Rows from block 5 of a small sound classifier, named by matrix and row number. Rows with one number belong to one neuron. Each number is 128 + 32 x the weight over its row's rms, rounded and kept within 0 to 255. All counts start at 0. Numbers have three digits each.
After each neuron's rows are labels from the 100 clips, of 14848, where the neuron reaches its largest size: "top examples" is what is common among them; "peak in band" is the frequency band that holds the peak. Only what is clearly more common there than usual is listed. The data: struck, bounced, scraped and rolled objects made by modal synthesis.
# gate: MLP gate (model.blocks.5.mlp.gate.weight, 672x256), inputs 192-255
# fc1: MLP up (model.blocks.5.mlp.fc1.weight, 672x256), inputs 192-255
# fc2: MLP down (model.blocks.5.mlp.fc2.weight, 256x672, transposed), outputs 192-255

gate.572:196142154191095190144129158142166137120193143048169171147132129133169183171117110191083134083094128115164137169126122119096129156104162124105049120140152100157155194155101130167137137101133173
fc1.572:118124122124121129062086144128125151126085125094120159128130152133097124134099128163160124075091136199135113146135126070104064115111169177115085182163206102081085154190103113132148073108170171
fc2.572:126113117062117168000115207211205085114150132156094098143128186161153103122103110138177139121148097177131173064113170137075170121137100110111057162124144098119125132126153125135145079142124153
top examples: pink noise
peak in band: 2000 to 4000 Hz

gate.376:111128117137142144120125153142101127195087124136124183089137159139083099124118138138110092189123146152126089081143175144146153067166119073092098092150117132140150098131124122133090153115123174
fc1.376:111069143185142145114141226090135204120109137148140087116122123126121165135192191121071124151108144172106180136141128132147083085103176160108114138108103148158117100106122123146155083206137108
fc2.376:202100113176140161139133134093087142095077172088105134136215143124193144111143153038076122118020114171075141139134157115183163058097096132132095087075049128111119100143148153177109095094096131
top examples: scraping
peak in band: 4000 to 8000 Hz

gate.226:133135111078098118129157165115094174133142110148139133081113132148134124127069175091124180132119172100091092107194127088110104083098132104129145129093129080114144191172168113079188053138116025
fc1.226:152072130133165120128161110128090117148124139123130107134126131124146126132160066189093135126124120119142079164120133122143167132136130124128112107105140139139113098133118170141097137080127132
fc2.226:127096152130137158149138148136123108091133143166138109130096167106088127142120146116131127081133130135137090145139179120171128120115125074147153084066129101152189093099150121127180138115087128
top examples: pink noise
peak in band: 250 to 500 Hz

gate.551:095147118142111100187124102141130099163164118176092052101114138142225188102166132132078146116130074083153107122150118089147141132206074124108118149171109146122127153090147113136149091115129153
fc1.551:052073139175147174123118108115164117140138131128150055137099128154162160120147092169089117160131138172107123086108108116125129144144111129130178113101097146111119133080080163153095150121066099
fc2.551:175160124148126176137174161048196133104195126120121167138165063119192169168116116075167121143102150128129204153145203123127139155073096149151116122128137141133123127111145148091147136117159104
top examples: membrane
peak in band: 2000 to 4000 Hz

gate.418:094118126110119174196113162128126103113105100156188132097156136145107115107129119111137114099138119091148112125117115128120142159119191068136111129131120145178135134071131163153128160152143142
fc1.418:086118125145144103171128178119150099140161150103095113115119035150157110198123152125099108139139149159171175124112140126122146142142155163157138020127146109142096138146155110198116096105108086
fc2.418:172109112119178218119106095166099179121139121150116117124153148142170131129120208116182120117122154167127130114154127078204128190178163101127153128114149164116064127116142116142062127172144136
top examples: large; ring
peak in band: 4000 to 8000 Hz

gate.524:085183160168194118213142089110067065152100172154086120131068142176116164130170136111148131129100110091136143123130118120097095048123136127161159131192174131103092113117173150164129130089086115
fc1.524:186100128176107107142157119163119144186144085119180198144114091144132136164120079123093091084132145113129132122051133160094121107163099197131183169117128145150163106123102075138088115124093102
fc2.524:158080112189133097093099079121122096123078082094178106112134127103166099148086153138116112124161172158113168102152115100151176144175156062087250152131088134120149133124150111164118104120136092
top examples: ring
peak in band: 1000 to 2000 Hz

gate.335:153145154171156068145145143028127119195139159074130122123070099129179076082191220127156147152131140160099031154142127128156128125125158154124149126132163027135096088121172184183155156067137096
fc1.335:105083124100149140152118127121130087146098111140103157118123149178082086168135094053134136148133085122173128132120101128129125162128098066151156178130148135095115125185136156156122173149078155
fc2.335:158091154200061131077156123131095177131127119133161151175139132150096125149122100095129135119165147133116145131118187095135128107101125123105169151069181132082135132116126129141163194104108116
top examples: large
peak in band: 250 to 500 Hz

gate.92:153065115128143150139143133124175080106146129136114133120111122101110138122056158130157106145151145129128110086122146154107135145139145136146126140121197156129138176105119067107104109140141114
fc1.92:124120160149105162128115165096130114150188147128109149078080085134107125073127107143062053137110129110156101150175085109112134129126106106120150159110083105124098153121124207115092131146092164
fc2.92:116091134079073142101166110131114154166125128130132120088108098141125109108142154170204104109161122094108122146095112145142121064123094135131129130041118112114222134114104133127133135182133115
top examples: small
peak in band: 2000 to 4000 Hz

gate.244:123098124141126128157124115170078107149077245113112100130112160072133134086157098068055149106145149086187180079087148153139109143137146146161170150149088164140156150113123061137107190122115088
fc1.244:046060110106096172139099124130147159137128152122000130184089138137131132110164118115124169153134122094148112126126156096138094126146098128127128122142113128131121091149124125162116074082161159
fc2.244:117133130149107086138194109117185129088176208101117151117105167176099089109129115137163099153157119175130158139122183145155120096155113207128120117104150128129148197142140109196114132056128156
top examples: membrane
peak in band: 250 to 500 Hz

gate.662:124164115142085039173168108138126081121135125174116135111160135118103122138165152195143094155060078118156173112122101178138103131079125100135128137122069134161134120177099131156160134135198175
fc1.662:128145095115173126113148045158112165165117130077135160115102192172092142073217121072165146129115151068129162181132163113111108115116128132033106129187120085137194116150124128129141138085073074
fc2.662:161111143105121116145131155143123118129160125143147160149227102134133099108153086052189140123103100145154154082120095127118162179126138068130131108133128110128134106107145183069120134140097108
top examples: thin (high-pass)
peak in band: 250 to 500 Hz

gate.390:178108163118124166116152130100169119150147168078078170150140206138158142084125150141126094156147087069142127142082153092197147066134128109096111142149093077107098093163179097118140101152059110
fc1.390:130104104107213149122146129124093138113142162097083059143148094151159128146090106141147136141068190119114191033126113140140105133058102136157098095108123154110114131167147135101185117095101155
fc2.390:125183130072147127121108159076125186149117147198128072124155058117122139083192057157158111153142067127154145137128063122064150113146121165116161141054107130153132120056112131111111111092132106
top examples: one hit; mains hum
peak in band: 250 to 500 Hz

gate.477:154061078148152122102153148131162190142006114132135135161134069122154155120123185173135192088125179174101141141120160128115080145147177144131173081126169148131163094122117144004123137135161131
fc1.477:156134154102100154163151086134146106173100086126167201113139115141110058140107219120143139094190174095131106155100128156106097097173084132145098164107125101140161138061117152132083136099095150
fc2.477:066127129148149080156088124099111153165103112121061139155085120098200123146191131140157113111147112135055097067087149137060145119147050130142146090139159146153168059142110154144188111126108158
top examples: medium
peak in band: 250 to 500 Hz

gate.354:123072125096198124171127170147115134152137067121131141129173115098154132119116102031158075135113074120117120119157168122106153139147143106065023146133167116157096137172120113097175139114149189
fc1.354:145120103109111077099126181106103124117126107071138153129085180143081140112127136097118120164120112147100149107127120119128123144089062101137168138057153110151141113164141165133121092147121157
fc2.354:144146125128114051076070074160132129149124042057095200130116086077115142089077131130124105094117105120087101115083123104114139090122046132091144074150190130138145123101109132175056112069158117
top examples: rubber-like damping; one hit
peak in band: 1000 to 2000 Hz

gate.540:152126145112121048135031136126167163137118161155131161187100103084123073155121129127137178154122102121119116085119130131070159133104148054141159130127153105127171200180148119139164132102154096
fc1.540:131081076168129166146113154152160149133120118186126122129150062141089102103063115119157093102183099162130123081156167139124146147160166121172130098206165148128105129137114092145130126169123164
fc2.540:139117093132122100156166043114239115160136142147174114048096097098149118138131199143136173125095146148138106119165066123117173160153145140155129157114143081153185165126149084086113158110119153
top examples: round plate
peak in band: 250 to 500 Hz

gate.246:164099104118144069073185165114124082154074139115156118134142153119124172092061134131129115113083094178150090102131128134101123118111129157187113114070140124155127058108117088070112133159113145
fc1.246:156077187118155139114143141185137196176141099062118121157127073109116106116184162161173162121178160137112128097129116126113116139218131120141080124085126128179125122106127132119124133127111097
fc2.246:153148114154150104089095090118135157156100122120169122092131137122140154127110103137122135045140103110131128111163171126121145171098128144186132093144130133107160092140139131112131085145152122
top examples: string
peak in band: 2000 to 4000 Hz

gate.8:151101153132122094187124179112191146118082135162094083189103070166148139106172134165111085147128073109155189106168167127108131143141123105143174106098133111122098139110116136097120091148106138
fc1.8:154132133133109188153139137155173119094146095159144166102138191137139127131097178084136114106148183140075079129112063141124177154117119091210144124137146118161125159118132172114164097149137125
fc2.8:091169071177103126136137203128143132192095131077103146141057139155127074124150117113128116116104174118129122060142129134153138120141172125147114071086186137098111110089121149154094086132143082
top examples: mains hum
peak in band: 4000 to 8000 Hz

gate.30:121116128095113153165154127084123182109183142101093105150093158130127146083110098076104152124110124109118098145133144110068121077196109097169157140098199154115114099125110123154084105145093108
fc1.30:134156178170102117113123109169126087119053177088121128133161130101203126103144156129136084132091171113092161119113102150209109144111132111139078138123077154105104088126124180140104128060116115
fc2.30:160157107100162154128140109168162096201096119147092146147106082116142192119131051103158142119166138122131115141036065134131136080095118104143106108079181169134131129161132111133057105143138141
top examples: rubber-like damping
peak in band: 250 to 500 Hz

gate.122:111164096118100109140064128121053161142171129086108058126148184148124165180155147166094158096089103100134130138130143139096098137128136151090145096138145125095115104036118116151136133136120109
fc1.122:114131107113160190078114144121169128117154080102139114116194106131178134128174204152099089120150162079144126155091097146106128130135155156111116078099130229095134105102129112158112108143066164
fc2.122:154141189075150100157155154134149107114117178152134125114136134091185136121097131136067097092136151049111169165115144139063155118171150077074045157207149112186099133116161110138167113139133120
top examples: mains hum
peak in band: 1000 to 2000 Hz

gate.275:151130140092109073120118129109135141103132089101136109123177064143116112104118128163118140152167163176137098109198176148152150145115142132138182050128125113115160153148146116139187101190128106
fc1.275:115172143130136179117138138122181110080114150106185075109157128207124194123096120129098148158196127114141147101127111102110154157149133118120183054113101170028105138116092146094108095148156119
fc2.275:141211084176127113118113111100128134182105103173171064133120115109137138155143142114148213065131099135136145102084145157167123118118148153177090179115126106117174162074152126129134132154103130
top examples: scraping
peak in band: 250 to 500 Hz

gate.424:134102102159115143139152108146131142152144170105104118126130196127068096187113050149142179127111121139085119142148125116168155137152109124100122072161146146139108098144087114177163106112116133
fc1.424:141146115071149194121158077145135131101131095124073173050148109120174137115140125110114119169133145160101147069134161129096090089130137156148132107139137120062179152219192179114138118118095086
fc2.424:110130130130156118094146179100102128071110084141122172117103119128119130151156129146160126153122134150141056134135084167138055128139150102088138162161130077135196146157101128128075158161145127
top examples: size: medium; one hit; text has "noise"
peak in band: 2000 to 4000 Hz; 1000 to 2000 Hz

gate.554:132136069126123115115082130130106111137163100127089143154097138119158172077153182123129195131119123119102122132107130104133205143089120134113134085151131117164114097174106066059140112146171150
fc1.554:116128116169117160115125128122148113126114096084138074122112127070226082135160122138140157117169219099135137174076060121118119153128112141126127104130082164107063080168088190116170161128074067
fc2.554:062149098128134164107172156106091118102111217135079171202097087130145142101096128095152100145090140172187182109124168117133165172080182136128145147076090124105148148115129165151140144105127107
top examples: rubber-like damping; pink noise
peak in band: 250 to 500 Hz

gate.76:140059102182214117102158110133064147059133146129138156112143095075163100115133075134090149118189100132140088136115114131198105173088144089118189131146136128119127159159123087114128122089117124
fc1.76:165121163140196092113126125193086141116132153116128129175159129137135182070135146183094147094129070083111110144130164104122169061135132128072155125134181136160124044134123113109092068130167103
fc2.76:112112082130112131086119152080113102171147092161131138102111128075187084121079185136119163162168130158118145093105088135112139086140076127116115095137085049114121121135168092201176151174138145
top examples: bouncing
peak in band: 250 to 500 Hz

gate.177:097132127110126150166124169122132154115137133097158140129098113132142156148044139057139154115141128150155127131103145129071158049143166150135099114126150226103176149159097139100087173122136141
fc1.177:121218150119141142095161128081082167095178138135135119140142133111136145099167118179087125163111108109140134117111096084146141170153191116154193063137088111146201174106154123109119163161148168
fc2.177:105154174107118160132155155130130074109145159102112099194138117184143132158110126099143163124118118103153126180183131153152129123133112109163121144126093106074124137146104149137191127128108109
top examples: membrane
peak in band: 250 to 500 Hz

gate.61:141115115169079150128134184089120164146139129066127117185128119131212120051137125101114098178130138132123137151140145161123102101179114172113212124097067067132076106079123122101152119145150131
fc1.61:160170192155124130128169092141178123126078127076129149169098118072091101196145116164176135083085200104081160123119129130080157128131065074139060034098166076114104127145039130094080100148137125
fc2.61:117122143104136156065140145113155091157116128135151108128088140200126103144108112111136194145118136167144158211120136155095093139091136136108125156128127090109131118124140138147117129173130121
top examples: small; bar
peak in band: 4000 to 8000 Hz

gate.154:152155139125114141134149190077138109125149106149120129173102118098119125113136069103071139103177094112143113115158152129173122177110090121196112131151126121075143144128193126121157137172153159
fc1.154:160146143105104112181108187122109156133105128142213140080124179129099103140105128150203136128078116121091117177136135204129138093141157116154139131070134058196115132159106153158105054107147133
fc2.154:124109135137115125128059133124110125136049108145145155135200080096091117083147132131089160140083153155125128158126135106166142151150108133137172091107094159142124061100114091109106112100134140
top examples: one hit; mains hum
peak in band: 4000 to 8000 Hz

gate.253:096144101116156105135052138138182140127117182161122090100085130159087134089114089101069164096154073160158175123112074113165109178114134133133150114218174124133153121166125092075156155089130148
fc1.253:106127166147123187124067124108132132199151114119122127079149076132140206168142114101194137110148120093134127114094213178111142143178119156108117121134114082166109135143113149111136149117092128
fc2.253:120138138167179125084150130105148163082135114121159108104116130148150117170117108137141015105129140101126114127130124143098104081143131136116115113143176182113140139142123173175174122057139074
top examples: round plate
peak in band: 4000 to 8000 Hz

gate.489:142149130153127134140112142173107160134165123155117092158130078112119143081171096102110082102156139120111092114105128080156097132169129141134128114132109124102108144128134132109136139158143101
fc1.489:139125140160122137158152167154148115122159129114126115119132126139120177097138182142145167163102119098144095121109064169176140134116127148102040116094114206106157105081121070135112141146132117
fc2.489:175127108120171167111120137123080122144153100087074120075103100142141101172105138113132127163151129123145143198107138129144115103122180116157128105099131123141156210163166149112147187063118125
top examples: mains hum; string
peak in band: 1000 to 2000 Hz

gate.201:113117056066134125149175139092099110167126155128120179088133162160060127154128119154119124116127139134184148141069082182184129144115168096089152230116051139062112085102112066156143115132162062
fc1.201:138160178153132110117129244126068092132136131112084146125088144108113125134130124139131154108082158139172176177140136141124111151155120127109075164129129101126043078158123112205154122116136110
fc2.201:144208120115135173147117101135099131125127148163147187152144126106125144101155061132109140106152132096151128198154100173086108103130072117125112148088199102121154094100112149119147142060116110
top examples: clamped rod
peak in band: 2000 to 4000 Hz

gate.67:120122069087133144131130138181116128091099122151119121064138143143137141135046141104104123077168159175031136130097163133096051129090125078110138213117151122120193100110143111060176084168138100
fc1.67:078095126094129111153132145144139123123114112114158184091163128137128099115180109177130179100139090172117140101115140167091116117156127145125146155076124148119091138125138173098120148117140197
fc2.67:146144109116116123138139188158192162119110118148125135119120146094168133124118155043128131148151144132141170104127093175101129128118088105112140139161075120183151056060146107124118126109167152
top examples: medium; round plate
peak in band: 4000 to 8000 Hz

gate.580:179133143121142106077140108133121157141138133163126130133107149087119136095137152147164106133110152047165150105121096105166084090152176104170088043109186091097089146170098161181162138081129055
fc1.580:149164100095125118179133195102146122130115173141158160126094223103086123079107161118088163152107089147101149164111098079133144151135102137112172105166232115154090076112117095154122108155121088
fc2.580:098166185091172109060127150140171130138153093110127113152166109070073127075143123111149065164119124124063155122137146188106142133100093103121175101114176131113057114117156097150021125044140152
top examples: large; membrane
peak in band: 1000 to 2000 Hz

gate.126:194137124132153036115156093088108098144129156155179130116132148163156082097106121080087112129064110127137106105099131157133112129117150135080211165109104149153115107128170136160131175125099157
fc1.126:118155193121158148103129154137115146050140140129129134082135114131131135148137139147116126125152162110139126109110127133144138112152168160168126158040110110180089103128146153071115149080166122
fc2.126:103139068141087141114129120119075096128088106114101130119139144111131116152113130128027085090154061049121112175116148131150143077078122156148091189142126170092170127078152129138091143126136136
top examples: mains hum
peak in band: 2000 to 4000 Hz

gate.223:144145122125143164146117204071140125164152090137123119148134089163121144193098157098170148104134154077140116061118099143114154098156092166049137095115065101090173100120181131086116122167157070
fc1.223:067148138175085081105135137153140173136119151139133159134094149139165120156094112102081091077142106138108158145136104081111101129087081099154054168135132097128179119137090112108131152183108119
fc2.223:104101177117120089115184166107180069112097139153141081134130122131166092134142117199127140107099173096153115075095116156082127109149161120140144126134039109169133126086153071085130145100141097
top examples: white noise
peak in band: 1000 to 2000 Hz

gate.384:125181183101119104133140124199109164179104162113176202110099152125108135136129174164104149105133115116124131109074123192164160151127160162130078080093126221203162098145156115124135126127179145
fc1.384:164117113131101085126150106134090118083165128125164086161116102105164133100131139140134179087184179059138126127110104096102071160139125127110118128128142049147136146157113129153074125158132111
fc2.384:158179098182139090166105127179112125109121150099108114170102150129151170116167131116141172108164082135107136183167012167160160122156132089126089123128136130128134171124214123083118124171169083
top examples: mains hum
peak in band: 250 to 500 Hz

gate.80:139066102146195117140118169183064129139113105118087115090137146151132137154134056108112177111187087131117112126147141186146106122144140097124169124101143117158096151160061166105118171190134153
fc1.80:150082150105092113088071201137125150111119095120135176167099100117183130139140105132077132135172074108149127074170129135146128082056084127128195162141105132121201133121119181124166045160183150
fc2.80:142128182108168124111124144094039123110116152103169131165097142076170175127127149059151098196170131184137158156125144134070102086156160103120147181113111050107121202164137112138093111134154130
top examples: large; membrane
peak in band: 1000 to 2000 Hz

gate.282:126119102107107134118061139153127175143177120092166137142128164141156109127132101112135140141178129138072178151126106153050120144064140108141143093144170158148138105149107069145103120131128112
fc1.282:197115241115080188132099108146116137078117158101122131144106143069126107095187113094088142148087144142131113130180108035185141164137101133086150142120118077100147177139141128131120176101194164
fc2.282:144144131128088164123052106123119098154141140168092128104158116097168171167190142110114120128134154130057122145108120103132099156124177147091106085155071101126117117140116193155143105099139117
top examples: medium
peak in band: 1000 to 2000 Hz

gate.401:131088097152152111173119066060173135181151106118167145182125129090071116085154132166122141137115130118135117134121127134178106137138128118092111087121070157107163156108151101155091144143103120
fc1.401:132083108178104073149092076134168117088140120157106150167143134146189169132144161123124132074153129174142128122120130128154131137177120153128159119136119130065129149067114138116067160099144138
fc2.401:136127115128134109140084142119148173134171181142146104106125156113116148142141157152152140138182073097112121134064129139123133104175163152129119137157077092114149169112112158136130173131159196
top examples: mains hum
peak in band: 2000 to 4000 Hz

gate.84:067152103107144142136126122109098115116136105061116063125137101109145082128153138185061111101086156165144136119151092168151149193082124125153082076127135153072102106109147143133113119139096161
fc1.84:116096113167140178056142117158142113165144150081180112099115144084152118161136159146129141070149134183152179142110146129129129183109173165108126118082175090134172107143129087093156124114091153
fc2.84:112069151098042127103086061137121142119150141163129077162153160156144142126118150114101122114122132114073175095145105083114126184093136107101085175159146104132137164188127147128128106120140137
top examples: clamped rod
peak in band: 250 to 500 Hz

gate.159:174174145111151127087159159184141132110216108126182190107117115128123141127111128141198141123132135089133155118152147140178112104152145150106141118183148075164137129116141133171104136162115215
fc1.159:227124115094198138118102075186120184089098108111094115145115151134108187134095115130128121156146159170127109122120136092154081187111141076122112093101130116138160147130119118161120079164169138
fc2.159:038154091116103121158083072103144128108104095151095124106176082112112097192146152113162100063128110103167091159220165130091141139145119147062105133082138143130162073142151101132117131100104135
top examples: one hit
peak in band: 4000 to 8000 Hz

gate.287:101141106160109145120102186133149105096116120112169132119152186092098103114172142178114134133089100109180152094129121129116146157154094190113099125185126194138155127127146120126109114192063135
fc1.287:126108101150158138131149114148098142110091147127188117100070194133160109148148089087083112123186097147128168113086096121088212133094145156156106109164111167180095125040094138236140088168115134
fc2.287:063139092096128130127109185080191215150120135126100072132065156156154119161089156209153138151140090132166153108093122085111186160123090085104080109117076135121155139146084128139147110098119155
top examples: large; bar
peak in band: 2000 to 4000 Hz

gate.99:115186113080154135162118124096115145120086133099135131141179193066145099075104093126134118152134127130159127094107129114127110127168131113161130107131099133114097153114073105089056138162174076
fc1.99:124099108106163160131086119133082177093179077072151147092166116113083144114182103102106107162091135182106134159101133092187088148157104137106098128136141127072145119105124134136085132139158137
fc2.99:121131091136178110134085089110197102165122042143165102097128120122141086150127158147195093086121085131147186137133166155151078197107101166115158123120124158173128130121138141147144150069135175
top examples: scraping
peak in band: 1000 to 2000 Hz

gate.439:133101123155112154144197103116123136180135075159125133149153104132137151145140133145086094111159126129199111125114145089101060153201085123115139228101111147061187128110145115098194115144119177
fc1.439:121142203086140108179114076137121126156160097133137119108059161151035131121192121137133188122116083097173139058122111117136129119084121068149136140134121131119030084133064115161155193131129092
fc2.439:137079115122104092119108120137184155161085122108206115146210132139155123083116162167115156132172141129137147132146116123117136150129138088161121122094064137130130195099112166116152109157133163
top examples: text has "noise"
peak in band: 4000 to 8000 Hz

gate.347:099115146082143119142126112120064145100154136136118123161070156202100200059066154114157085111178177116167128135116121065141145147117149127123125101124127126125146140098125138082170113122099168
fc1.347:094132120134093139175094107160127150108136124092100200104129123124120112120194106120091060158138126168125142096144117063137101179123121080079072132128158148120136107136116170111138144141109154
fc2.347:112130112158086165102127148086080129190068129131105099134186111149146092132147186097123150081096122176097144119106079113115110098148132106110112114144114172130144111109117138164169141099132147
top examples: rubber-like damping; white noise
peak in band: 4000 to 8000 Hz

gate.358:157121115032129116128126092130144140066124135109124091113088109054145146164103160156103133069118099086161135117142125146185162118135126112112228121139157166089109167120126123115093129112215205
fc1.358:123153166134159144100095106131078122149135132129116118149061140128093153143177112077128154125129157167101105142165128111166102139126145184116124139129021118121153152153115123120113153115131120
fc2.358:084130165190154164128125159125118159133162116122153110128142125074123077205138092136120104145141096064186113117088074084124073174119142136106140132060092141096117144142121140138128154149158055
top examples: clamped rod
peak in band: 250 to 500 Hz

gate.184:081134215121105142155104091111112091153125162121095135134123078114181095102154113159168086109091097097080107152099135136139117154147115132120050097126170108147137098153142140119102144122116159
fc1.184:099104106140155138134096098156082176143115120123060134140052139169121142080155111104152119149155130124112072138161113087099140032149161079180185155133207108128120168077121108137143095127116100
fc2.184:058118118191173079082148101172185089115135113135123092093139184245071100184146150121137127121147169135107114190120151140125122129195134184152110130061115080097105099135088090142156131114129092
top examples: medium
peak in band: 4000 to 8000 Hz